From a checkpoint of a small image flow-matching model: activation squared_relu, 5200 steps.
Rows from block 10 of a small image flow-matching model, named by matrix and row number. Rows with one number belong to one neuron. Each number is 128 + 32 x the weight over its row's rms, rounded and kept within 0 to 255. All counts start at 0. Numbers have three digits each.
After each neuron's rows are labels from the 100 images, of 14976 (inputs lightly noised), where the neuron reaches its highest value: "patch colour" is the nearest of a few named colours to the mean colour under the peak. Only what is clearly more common there than usual is listed. The data: simulated fluorescence microscopy of cells. In brackets: how many of the 100.
# fc1: MLP up (model.blocks.10.mlp.fc1.weight, 1024x256), inputs 0-255
# fc2: MLP down (model.blocks.10.mlp.fc2.weight, 256x1024, transposed), outputs 0-255

fc1.517:148135151166184158089154091136098187150168161150066137121106165134097111106150165132162119145132144141113141128113188116197153112143154090133140130120137124153082197130102119124100102136111072152034079119065127177097082047110110113098115111132165178143085155157159146163106163112155137128142160191111069108101135159100125177090216164147100124154107130135139101135166149092089150175081075078068130186075124094151136096079073129132170122113169154109098094141133167113084131093118139076133203095138163127105140140140142127151142136174152196153103131127205128166096072102084152099091132131094137147122105172127121160116159155070143050130148098128118124168135129145132134071112131118172104089096125189140162164083101116093158143141128090163119101158179116096137156168145104
fc2.517:129143099087079067172090148102147085081096109058168130154131151127131114138095099117127138109168105149145132131124107107084049157079113134124125145131147131085166056124159153139166153144150129113200158126178093122126124198150162150144164138141091061124199107102084119093119126157068136105111113063116171116129114114132135089209070073104132095075138133084143109110138108178166068065193151126151137080168124164116102176177198127158098118142102118117161157072120138149200069161132129150136086158135109126120108095093153125115117126071132076089180151086093110086150158195148074188149142163175092106133154078173106110137087117179111154141111159106148165102144162092079128198130126125112142130151154094121103118113148102119078101106101130101151155118089145121094103118129129
patch colour: green (30)

fc1.446:150142126128122111086136091106059097148091045105133126178079157134120086131114144071092142038112117127124170111219127131119140185117142096071105135120155101136151141123160165116057138204123093097097146161071158065159104113109164119138199178136209171151096116125161122127098151127138167159091163117122141137084080168116116126142156113136134157147139212067179174114149122101099106182091094190146116153186175146176106093146148126147103145123152146132106091205118149105146178121130095126139079117153127122155158140070122053114133166167148115120092156114124115098177101143194114148123141153117114157156088143106137117091126100107127134064118117173082118154143173149112100153182088082098128078127135163079130095151118163165085117111177149103080140135136102172122120092121130
fc2.446:143122120113104137135108140158179137078158154127119131122143087150150201133108126207181116132132132104107083151064131157154081107094125167125170119120107153108062171143074113130154116085147120168152181062168066179095120117124138120125066050087115080098177096143098139096112125144085132112176116171141123095163151115147105134144145113133127121120120050161093089168083174202165114068111144065100153090076096086130137183093115139109156073116105124105127169050151130177130095138136151108127121129102141117093083118182133194142140067095157129136125118131100142181071162125084185072144153089141087105156149138107124115145123147133129076191102121077189108134117104113120126096092163173121084148099127099158118146125149101132133123148079111154155126077197161058128145175170122
patch colour: blue (28); purple (27)

fc1.603:147106108077093140128136109126118124165123161089153127107152139156166081116114089187149128085131154133142147214135109192089118104126182110150128112109106121141172147086055120165120120131072139108153102177128134174165123108136137091115158083145112109171125137194167183113194109053037143106145103141113142131160121112182163100176083151135095114114085172130126161071165152196132150132148177085152169126125158116154182122109083087133124056080132155140136146048164124093151136100157137154155151083065150115144101075154137138140082170101111108077125134117102080107148204115093125104092125140115112073090133158176151106161169109069089122093124092121053091145163135169171139136183159142110111106162177134120094130110083177157113118139128115172180158135119131124143167169101081
fc2.603:131129121171151113137117107169106123148155084140151163138118092103092186153142128152122141155154122125139136091143148063141092149140067131106086131136141146082122080140154159120157104118162099159118123132129094090105145140128143136164096158128100152121151084070125111145099136178244100190099082138144090100105129152057077140080171106119180166099152074187151071229125117118123095106099074153116088134105109119112116136100127137127142233151113119076089105187130116181126142097097113122158130136227083144142116176113135119154154088150146126161150151123058156123085087134161140111138136140174169165150114146128070138099064187192183106153143124133204133098088146118095099142066113101136108160120110114118124170111176101137190102104107186142093112111123171130119111101157161
patch colour: brown (32)

fc1.740:151137099159094123211182151070106114117161168123152133130114120103134120115185105115131098079124113108119122113056163128110133106104093112128147172070208075098079154138160200165142114139122155123123139141071099100142063090110175088191123115108089107177179142113166118089146160098165117196154181148058136152140121091168137099134122112052161137089101131117094133092187116146171157113123167170104138108126079148150130073124163134103167093132149162152126137130076157162162144146213087120143101116137148150144117082097058143096159115086087074104115119169131090169146102150147124112116124104125107165101127165156075130161081137117174180099147176123168124154105114143147179147160203121132177138110126140127148126119120097175145067186197135109169160080142142112095095151101088
fc2.740:120111177098151116064077124164137134159127094159086133133144148122143146121107204145127133133139143126123117141192135104160092116165114160193098088158066116165160124147101082121121151175138103124160137141145156143105214147136062160080095096208174161102049138125088131180145110135086185097136104076176098090127132128090133141112105197223109150134173127167102133138092123162110111145148080153181142123141169103100127141143096099099106154137171127100145076130139100113105111108108115127105163184130107116129149147159165147155101154190127150155146132111151142082060181124076160133104101131134194088147171101102178082084169170129082086153096060140117169105140162113146121106091088143111110110121124055153155132148134149129123151072100148139099135188112129223188145141117142
patch colour: brown (43)

fc1.415:126137182090204126107137121122109144104097116124140129143113086121096125173156160157104119210131124184110138163145166129144120136125112074113118190115087132093120102184133085134129088132173090080147167190109120129114151095141114117119134123115119117134158099117112165085097110095083088133127121098168135105119141118092101135092164127051162108154157169176112141139084154116094115134108099175185152139178198132125026175151093123165139099114197139116139050096143127132170165104134103144104083074129131111052121102125108172155207119111092128167131096104119139155159119143115134120103098120044150203098156120101167151150169127096131090092164154154151152136123118087132115133123127113172090142045182128134147194092055130145080104105105150160144179086183118137168172123065171
fc2.415:154163041171038122113106146126140153105110134113053136072106149135148130055083093166188141051123150061147103094092139102110200138080130177128151116174165120118084149077142144112109180122106154172078108127129120083153104139066120137131129127166112132109179136161122073115166096182173190116129110120130162149162105111151153145113152097167096134126140115085123112116136084203169122140128160151130132143121119136125207120117153127056074183127052123122130171151130145147124067154158121117181150151155097160147190131131159070124078117138096128135174115128137138127141120131100097138155140122202115078143107149157131158138071167102136146141152105095100086164119123173118163118120108184128130119194067117136087092162152106164117157158165100124186107150112126096112120189176088
patch colour: blue (48)

fc1.660:051126145186159133140131123113093100160118139195092135156162116167149153151127101085100211115134140104078179106125179126125099221127110125127084124152121109149160135170093165058094159166161116132145121113109121094096097123143099085108161133124089122132127198108117172097186086090113138128131126141151076156115133144141094179146139123112168164177115145090111103137089089158109106089156083141112177110122060161129061146098099145121173139112128085173173140143106076102128192088165122168126088094083125107170150179146126105136141108134210146116174166099140226108137142157128128134107150128182133136140133187168057073165150051151191131073113147138131192163091125123114123091122106194099156132083084108132100128125102102101139113128083171136108135140109071087136120134138104
fc2.660:181124140093094100135132121151145139077112104068174151098085160085070123119132118159092082141114107144162059134158104119118200078157151123105138159100149123110118151111174102190161095129108170122092152110092120180108159132116180145154081140150161165178163103114160145170105165137144124176137118086135147071139135082132124086117136117127105100103114122144146127073135162127128129141106174088165090196124184118135169123148168117137105166144154144121116104107161175154132069157106151046108144148155151168082067049115112148157123164099089114132114097164090015157092117083125145126114111122086101125109102079104196195117130210129067096183138101145151066077118096113134122121145121081143122126210125124116159107120157154121132138161188044111152130128140182170124132107138134
patch colour: blue (34); purple (26)

fc1.737:093100108104148128197150092138131150094164139140096125105185167110096146096118084178129099180115174101097151063142131108134121138117158100123076135098121159173120121130113155180120196129081124166133157145104101152148115136116182093088153137118085075113091143147156045137208095121141081139106076086128110077067092124128186186158171158081134128195145115122116108135158126074106102141103098116090137112109166175170119125047155162098130156123149083122146139101086146159154163154185128144084097101195144160126088125198114114183099139116064101099128133135120120116151142176151152170147128047161117189120187118081143138099106138123153147114126158143128072152139053164088160130087166135077136097154163080106177135104113126119094145101140191148124121121143097163190173138120146
fc2.737:154167173114112158085121166115127138168086082089124153163100140148167110128062182081148157142156092149136106168105117158116110137122136102153141127135089108076094102155165096077103078142115119091172090111170131157146098088165078157121114092105176149144121133129126127155038165114116135163186146096134186140208156152100069122104078119145140102113109127166162137102101107184126211145117226094129138157151121114122128191196098092127123073107129134151134146141145130108132134132100144119153140137089113114111092162088130099083137096115162174193099060093134136155150060063037084130109087159098150086168089111151078140154174138147112091118128135089109158131116157133117157132131072138170122154119118149193108127163092049123176125140161063140131133163120139092110069124111097
patch colour: brown (28)

fc1.49:159152127115200153116176140128150104121203153143130109112122123140146082134136105165066175178125114175096112122128121115138119160143127123104118179134145116140114135193114116129150097177117173107086132105117135119182073115113138125099088176123089150125089108097134192125149097096147192123150119113091104149115133119171114123139156162078153122131148100081110196095136108080104094139151115100052221137119085143193081166125163101132098131129122175128085109159101158093044149151116104110127129129110106126082150103150074062170167038080122128099094160193134139142135124160136120072178124122165059073101117178145125201129123108144102175112149160172141102139132123173099190137123119118174062056182136156076151136111131150100164148167097145166072108099097179146135118144163120
fc2.49:119124073174039092139100137120117172132127141097125138111090133126107152158091124120198062063133146084160184142154133124118162136113121186147184112097067130157134122084152147119112146095163067161191111135146100145065202097126143102120162119151147106135157143140146057095127133133146099126111142128142165105136129151098132143124060080193131138144099177185141072189147130140165160124100136188165060098136179103078152070081117147164158130130131117142166115134153104163190048145128111143144114107160155120177137147107165208117073201157132128168133112096126112124077133142152164183099133123142151194138149116147109091095166132164166114136112093102122137115116110076168076108130119177119159208105127097186129116124126137152079116122180118113138142125193081110112144091103147
patch colour: grey (31)

fc1.280:125087154143100089083138138124118133131120126152090079156109156076137136081121099075107135147125117091154144124115151148180135139228081171157140105136147074132129139142110080126083130103158064164096138099168079145137194088087132114136076139156077155143095078113151105196159115106191119144120144140133119099094137163165142090109141095111135181167152144126153144173153186087179161141085137131096100160079135132079102106139138154069172168177204136143078114093184138111081098196138120121103087122142168102064156144156156166135131117077088132148166127103112116117186097162123099065175145175158078144136113127100066150133115122118073225154140118140128135085196102079115164133148088132169164129177128120117107128142138130129120153144147107077090071127067167168101154148114145
fc2.280:119150092082141183139134137146127130144138118111155126098093073165111115122125148162139109105087130131081141165144111108082113114050177101102089152120116181110120138128160163117205165136106135115161123146113141110106067165138118158124185088101162131103131148144119158117090133154108155125141171087168145207182122090115113144145124162104135114072102097141108135078146089158083086143149115095156178063195096141181136163107139122192090080052039120104196166150057070146135184107091106157145156110126077154208127078123112105122146150143141146128095109154115123155077137104163159181097141127086204109135108107135170135112117104143158069137155157134133143151073108159159105119053152122144087115098140111158159079143127096086161096136088160142179181114163140049112164143144110
patch colour: blue (27)

fc1.688:185091065112133164128088157104132114118082116100093097153084158118164112120134114168174145107090139048148146179119119133062097225144141135110110117072162170111191090092130144203132201157176168186110124152101197180099074117088155073144150104088156124074152154144130168145138106135144152139082138118118162152121117129134171114120122137112166159075110133125176114152116119117136072094136095100093166116097108126055073122148191117117143082132109108119069136154128116189121119200126110112141126085124154098085152059145155122161122141102127095142157154120098153149112169164171143057140081099123119135126204153104160094123098093130119111102125126095119135134064139154141154140124107176124185126124066146159117088158139166168166130145169084087186149071148165145109101109105144
fc2.688:082133161168154084141169097127150147090112167155183186141136078172134128123132134111114113128149114175152101085120118155195136062118133184123152162210081102156079160137135126096122082073101119098136122125162072089164149115109116132131152149178093159172128096086116115135155171129140108137195087089123109151131121143134109170120147145123095110167130147143110133118151155105114124127108202128162107156164130132191172163085088130133124177097121173082162126115148126026104131102064159144137102140132111110153135194153116118122136109145087180114169101129141087081137101070121098194108141109125130125137091138138113164124121198122129179178109132192179122117184114105129062168132138114135056134168188105095156171114109105071080117091109147181110139219104068127137197161132112
patch colour: purple (26)

fc1.287:101091131095101181133134135097146043120090086147170172111069114124158124164118097156184138127149093140132174120164138184141059122138188123150141182099093147069117130177079153118143089220107174164126141137166167131102146154082093119175152077177122151161129181156152095140139119169129117114185133134180152113090118197093097109059072150141098094114135168171120128136096081166104130146159125098071144123104142103136097125178147121130110148152114098161109122079112123139109089137065098129094144135156189145113095100116165058105145150160093136131104153068143106114151156092177166108125119107130119065104143116143098138146154142118106101109156155124114140154067121071130152193114162085108133166139071104119143149210143121120071165152084131099121156082119110106118079147112226
fc2.287:119159116147129081113112123165116188177181174127074081149153156111116120072134155072053105170095188118127060161105120088086131163141048114104089110148133140153146142076182128101077196057121116081140125119118066121149100110140152143145101155096138117086135028122081144119105120071109133164105139155110089179126129070177158149180131100114179141108118120078129108142144168088139155173095124175153081180151090151168135143081126110150154109122093138118140123169157095122127177106159139110124092121103072131105168126131097220167122088109134094084128085174107139135094083101109095117138133132156140148119089118124156116122103114129135171086101091125163120109133147174136083046152122158138160109118184155121133100090139154152146111127181132146142120194132170194146154130110049
patch colour: purple (36)

fc1.436:172185160117120159116107097135107060123124080137137170085155188165188111157146178181160136093111121119104137178035118125126110119140145113163130105178073090057127122104145119177092094183116139173138154093133150167138155098149179112082182189149103177088155181121141095129131115157113131111108087092101093106127099172116106179063107076079090166075125122100191115122098052136113195137112135096140127131140086086130076094089140160182190139182135110107167117123084162102141117151137069087159123159147130137120148097179129148130116143137128095162114115175150115172135084056145102075170082107134127121154130158106094155144129091095143171145178152091128105101164091073059136192153129119131113148127111141147157099162172180089108129158140103102121099110090109135151135128132162
fc2.436:131107125176117113141120132122146163153144168108121110147140038087072151075137118080092068149138108137135120087175172134124129176126100140100118160080149159143120119148085114124206142065102099105141095148113080076097107127080080166182071106145171102212112060122118141147158188077143127104123104171177149152103146063180137109201169144170162118173128146166058160149118194121135072120154101177139121163141185141119173164203114052082108072113130130154125131117163101184102137129129145159116134090136137115095068147110117115124141112147153179071144120072108114102135171161110162162123132146099112137114115116139173091112147136179152099082083104160134145145124129185162140110117146133141173104126131113110127125128083057176158125108102160128144154174178166123101070124143107
patch colour: brown (47)

fc1.21:127188098148130095165138110161169044157119071142121115133137096105127119118120111130146094130101124143093136025185069104163134114134113090115158112188175105116156133101159121141157150111103189099109092088120120135091165058133131119119133174135145116149138156157129144162095083151131109134167127108115136192152082148129151107168105195121152115142136112147184117132147147087108208121141065128170156135161076126200155148158122118108098129121111126110067115143172141117144102093135125082143146136143105165055152182120178124166081089178188169134130194098126153123106025127089140149110172118137146134115112093163110154066139133122094148158122166088141160110118162141132108123140119147115156128118091105120130171090121113103072138123119093178147255123058113161150114127099090
fc2.21:129084177135107146111094100069047194098124151083102107091081169134114095123123135178133160147124165122151127217067186159117141087151154165087110170086117165127135110139073133098050129175166095141120120168129142125174107204115156087157148121119136121102141104114121120112122120104129155135118082148142132075128155138161105143073112066130119114132130133115107181075133113181122085158139170102060115137111182139039110106104141133114165135167140136127158146102072136162113157135141154180126112145091082100190100097134149105141171120093117121139134067157083092119157191149148120133102089099147092112136123190097116143189129132156153145129081111158127113165162086121106124131075149122147118118108170143128118105182116112162116110194122156052094010134207139096126130143154151
patch colour: blue (45)

fc1.81:103123137096134151084118146102108169101162099148108116179114121148059157136186156115117096123154142048064102105099158090099131081106075136097080166162170077166129138121121145138100108175174135114134116107072116105145113157106100168112109130094115164155175117105138115174139158172127136177159095119185124132099121169122129142157107088148144202121125138142086124119113083180083152210158069072095126179119152176119161185149155127119104137148106109117119151160173144120175154104108085159094188106100077144178197129194145156213195160189152129142130145124140107134120164112109101167112134103175185162069119122122150117106150107144139122114084144174141075078107118101099087189110084100147091173104123111103133103126084127090163114095056157083107124058142128155144094155127104
fc2.81:144166095145127140156123094116132125123044182139156144067122119113192124106081134127137170141116137154199157174195092146170123166147153112134159067113122216102125134102147100094149105121107142094115182109163126122119186085135163077103130142136109132125120139142115165097128098086105099079118142181092131079135131078133092121098153157122122045129104112103190108129123171097175109059105150176138123092118123100115109064088084152158173128151147149119191102085123107117057126148173141103135071086169152080049088139099138156065090078097135105155148096150110138113130094129119121071145146137114064123192123142111073130161086157114137129140158115067120170155145113145157166057108170160088133120136143173171130138174178147148063107165156110182119172153125148098135140092141141
patch colour: blue (35)

fc1.641:163093115076140152171181081139144150142158190178162114145128141019099087103174113095161127140113126142196136142146128185126165156192170078173153099064102113130030136079120173115077115152167134149140139059075140141149055176137115121108115113143084101095113127101155113107146140091146144106141145161088099172120146179157161069155167129103142177172122121131155126151104158107128104161192132111146106155065122147077082179112106119135094140123120121160155144135120139075117133105148090115143190104076121112110132139093165123137121082104113154151123155080172124161131105137119088129092187139148081102100174105145058081112152134100185155172149103107121190101104158068163152125160150121164135153105119148134110150057125095110178103104053148113103110149097136165142093128159137
fc2.641:105141162154144115092059164121115084109118093080099148128111105197132167173083175183104090125162124137055172136125157083108111101070102133118113172172133105129181124147173053120153155137122149131115133167185135091112202095110146110145158096124147147147164109125103100142098105159126107119130096089132130124127105126086151174133132086124189081094154132096113075086144089136121146058073141181103165170185085119158154072135132140148184123102167144092114102087164101154122113131127164153154051128177159091128127120160109141140147155181112111137143095175079114104149086135116194150193063117140138172117116143041190183171123156146079093072130158158141072145118148152106129117115143121068156124095097129094168133117138107123113178158171109162157158108132096059109170144119093
patch colour: brown (35)

fc1.7:174161111130137216110104053082119118156120145115104079176141101125123150133198157115151168109143164160149099131144161125120089095085136104163129123105110088121171123114121135083126082142118173187145131099135235089094116092140169148146157103103126158120100116108080107160173136186052088127147135094160065034123097117178093141137128104116151114145108112111112148171118117151140105153142146094136117153152078119112141164160128144140121106173103087118151143176109133162149104092094142142177044173127161165099139118137126081144160176098103144123072113179199151153132069154124087145131130119151130072069081164151121182167136086203135164089136092145093089079116140178139121088152073164139108118157138163107121166058154126068125143120131092098128184125090170145123102165142101
fc2.7:087113144110080019165159168171113136114145124138116135108140156119102111131094091168066096172112140071108165108115114159119177167121118132104142101176094171123135147109162144136109161105132098079093127148119039160133167178149120125118115129166123086135136157090203167095094071077175123155114078176140139161162133101118181129151154154153134142096159128142110124118111142120120160116101083114122115115123177154176119109116136131107155153081165102133131096078152112076094137175156117124082194068142075080140084156136149176130081104168156114111125153080114106103097213137108147104129136146152147202180222106123154075074118126104135120186140158144142163153165121109145111159139187077121138145082108059181135092185099149170128121122117158156144071114188114114141182090116130
patch colour: green (28)

fc1.126:118121164138100124128124044141075108139161126134135144176123145124122097156054103193162135133140095136175136120154168187152138125166110148165101116070127126085190129151133011137152140159081060170173122095106184145145095135120111135167148141088112124180087133147083089112176140189179154115153063084085132109133111141090168131152104154123104102077091119151123036184142107133119126077076123145124155154094097136126214066137135150133109116131103163124074152110144147155173072112146106097097114128151151123086172137145144103158118133121109180118106116168086172131130128142160158183080207133113144142168143160100150152151095081112162104053161107124171093103129116113098144136161112151147193134114161085092096101131138171181146078148145115115121103140076096100131116158165109
fc2.126:130141107131145121114091212151179128131120088103129120134172166138153122082158140096105128102102140101093113095097107089124114112116133094152166125169112090155068118110124241115100117117140185102078143163130050121112117147156201097106087101169162124128165150107182184126112162089085135117115195128196117119098115107113127114113154121124178154138151135097130219112100143139149126182173107083141123076117154121116047169096137135086135147141171089134156090171091113096137119130117173201172143138049128157188110128114125153083137123172146085145147121120133107129114133083105174091204041137141110106084114111126125110096192177132096143208065135118126103146096151136164111152144133132099112110138090125149175159153114110116107149128117142131145181092150180104089167112056100
patch colour: purple (29)

fc1.738:127137201142157120136150111177176156113075090135068083174111139109143095090107086111108156092119163093122123094122107122111129101181106173048048135157152098161099161096152151110161199149182096099091106081170146098161196137101098107098082071113137114136100156124068103104114123099140137042199118113064138081073148131112124119190158133171096122109183123135122111088167151105163149116117100129120072069155041142182128141110163156108146138100160146121129057110164142133168194103148105132156151174174189139134123143149122138131157129177083166181141150151135116145129141126104116075110138148177182130134122193133126140103201137082137120132105102104137082108119090132102133096157123131121146121161162060140115114128116143103117184116102124164080088141112178148156171146119118
fc2.738:134121095095108148154128130057062081113184159127201180117126115137087150148107152129145118146123084202194123133096170168177111164086120045195168138106082108144176124157097097126135073166076137125151138129094136162129096118150163152161165206136111149094160121107169172158117149145122113169053123123212103169136132133117121142083159169065151077142078142150185146146119094160143090156112101149158171145091176103101171117120111132186114131185103117122126139147119127117093079143110135085142109122114075123134117113090152129094088108098132074101099097101118123139128093122134132135174111097101074088073162063159136086129067090137131143147165139138116172114154145122191134136076110105120100146107117165108143160146151177135177057148153141100204177135151059120096138128115126
patch colour: blue (81)

fc1.402:124087142121116156086108085112119112162125143129083124095112119116119097102099123144100093156133133138135128118180133117149094106118109104184146099206224096104103109149078130143129041109094200166139145121068150144128156131196077145070143136115117162110147154160141153153105168161093161081149089193133164150162125133059112112110155217149113188176133177094080147113135194109109162163146130116090099080114106138098174146086131152182154112082127051140117084112111124155149106099182114140138180075163131075111084130154133137143099109064176124148151107099089128167129140100080185141184148114112172176111163125142116108170141095122157080068157099104135097135132139142148145092118095137067119174151096134140083073159112097119131146196124121124143142166122111076106130153176183
fc2.402:128165110116124120140153149176152146062139146128130120120129110158141159152129150156161132130129090151127122146107107152135146119120117173063125171050101156154170168129205148108141176153136068101117140066150057081127133122085142080156126120138144093179098113079107075098130052105177112159096152049152071086108126115145148167155102046085143090140089101146171110122119060145145110105117102138138158190123154142167132146138125127116085120164139195129150148173136117088123118132123135114131080182098116192125157112117124147124139101199083113116154139175160115121150132125185077092106085153159083106124113143114123121059134194125111154155072141189164171106166141085077080195173140107146117095098161117107159183078113138133118100052126163130081130101098097178133151109122059
patch colour: brown (35)

fc1.483:167139144118150138099064157149097111133164085087151115109148152132122199164087098104149141096077088158095094102101110133154234150062136112146083091127147123096136093153143089117149172153145087145131093087118139094152150128131208115111111156167135136130077180172140097135111148094128169145145088174135157131166150092180125079147124088127028162128172082087135130174134169197153111162147159113197134080103063168176130125095121081195170136132112125143081084143109156137149086129132086171092178144110131110106116135106118094151114120109161139107117085131136163154128197087066156111132102118107088125122103120086139137109166177123212121149140183088125110190113110054105054143129136132146093149166154133099081151160122179115154148107080125153140103154133103092127140163117144
fc2.483:120164170154118116152198097146183146137107138186103140141054083093136124096177130139117111161142170051146161154152155122148045111139136175094199158143123139132154219104113206134103107148122161120136128143132126185074118114140089138125109119134139130129180108100141185120134124146120125165122182122156108101115150119063120143104161129144227099131107156131120141094112099097130138077111093142079138133152237080088104159142157183083085105131178148139183157118150105101074179121155127060194090123093120103129148115109128119107168131154107134190133132147113100130127095141192139127127105130156128151122115107226100163156070123133055114128124108183131152085165116183126170085118117122125144077117117161148164112119120124137132133121187128136142150091123178160145130050145117
patch colour: brown (43); green (26)

fc1.298:054130109135117125105068121118163112188153124122122104087090171074110061142134104113137062134119116140135150098145152057086108150144130159062163169117130142091120106110154099130075101126040168130094135127125120133094120115161143174149125174146099147095096157120160175139184148116135152125118101097100061100149192121122150185094148204184137074103112136076120121139118142162057143128157143189093171132098154134161049128182139146106115163097168166130124107165122108121137184054095193092110177132157163105112155116154138150112106135084128109175158125159141092127119105157163094143164155181119087164131117114173117130138127155157094121122143167103081153144189138220098103114114095139158160160119165161179139097115120154050080088122109102066108111089143157154150099090110142
fc2.298:249093143119127157150209126135088152062154121123166148176123078155110168121107155176126172138132119132101122147127102173166106118147113107187105105110163114155107173128127131111140122142223110133164101142139141091188177127090130067092119072081148131197145089151089108112077102150096100138146138144112153135146080137112130085185132102097120163206102079155151141116156133121195118114081135114188089121123115149106174171081095161164148106159100098101128114076130173116143088153129080171207084124105129160105113119125128145110144077150179132072047137117115171145154136114102146107109108111152160126130135172089161153149139106101180113156150099149180123093080127065158136165159173132092090125167105117090102134136116123208146158143160172183138163179125116117126141161138133
patch colour: grey (25); purple (25)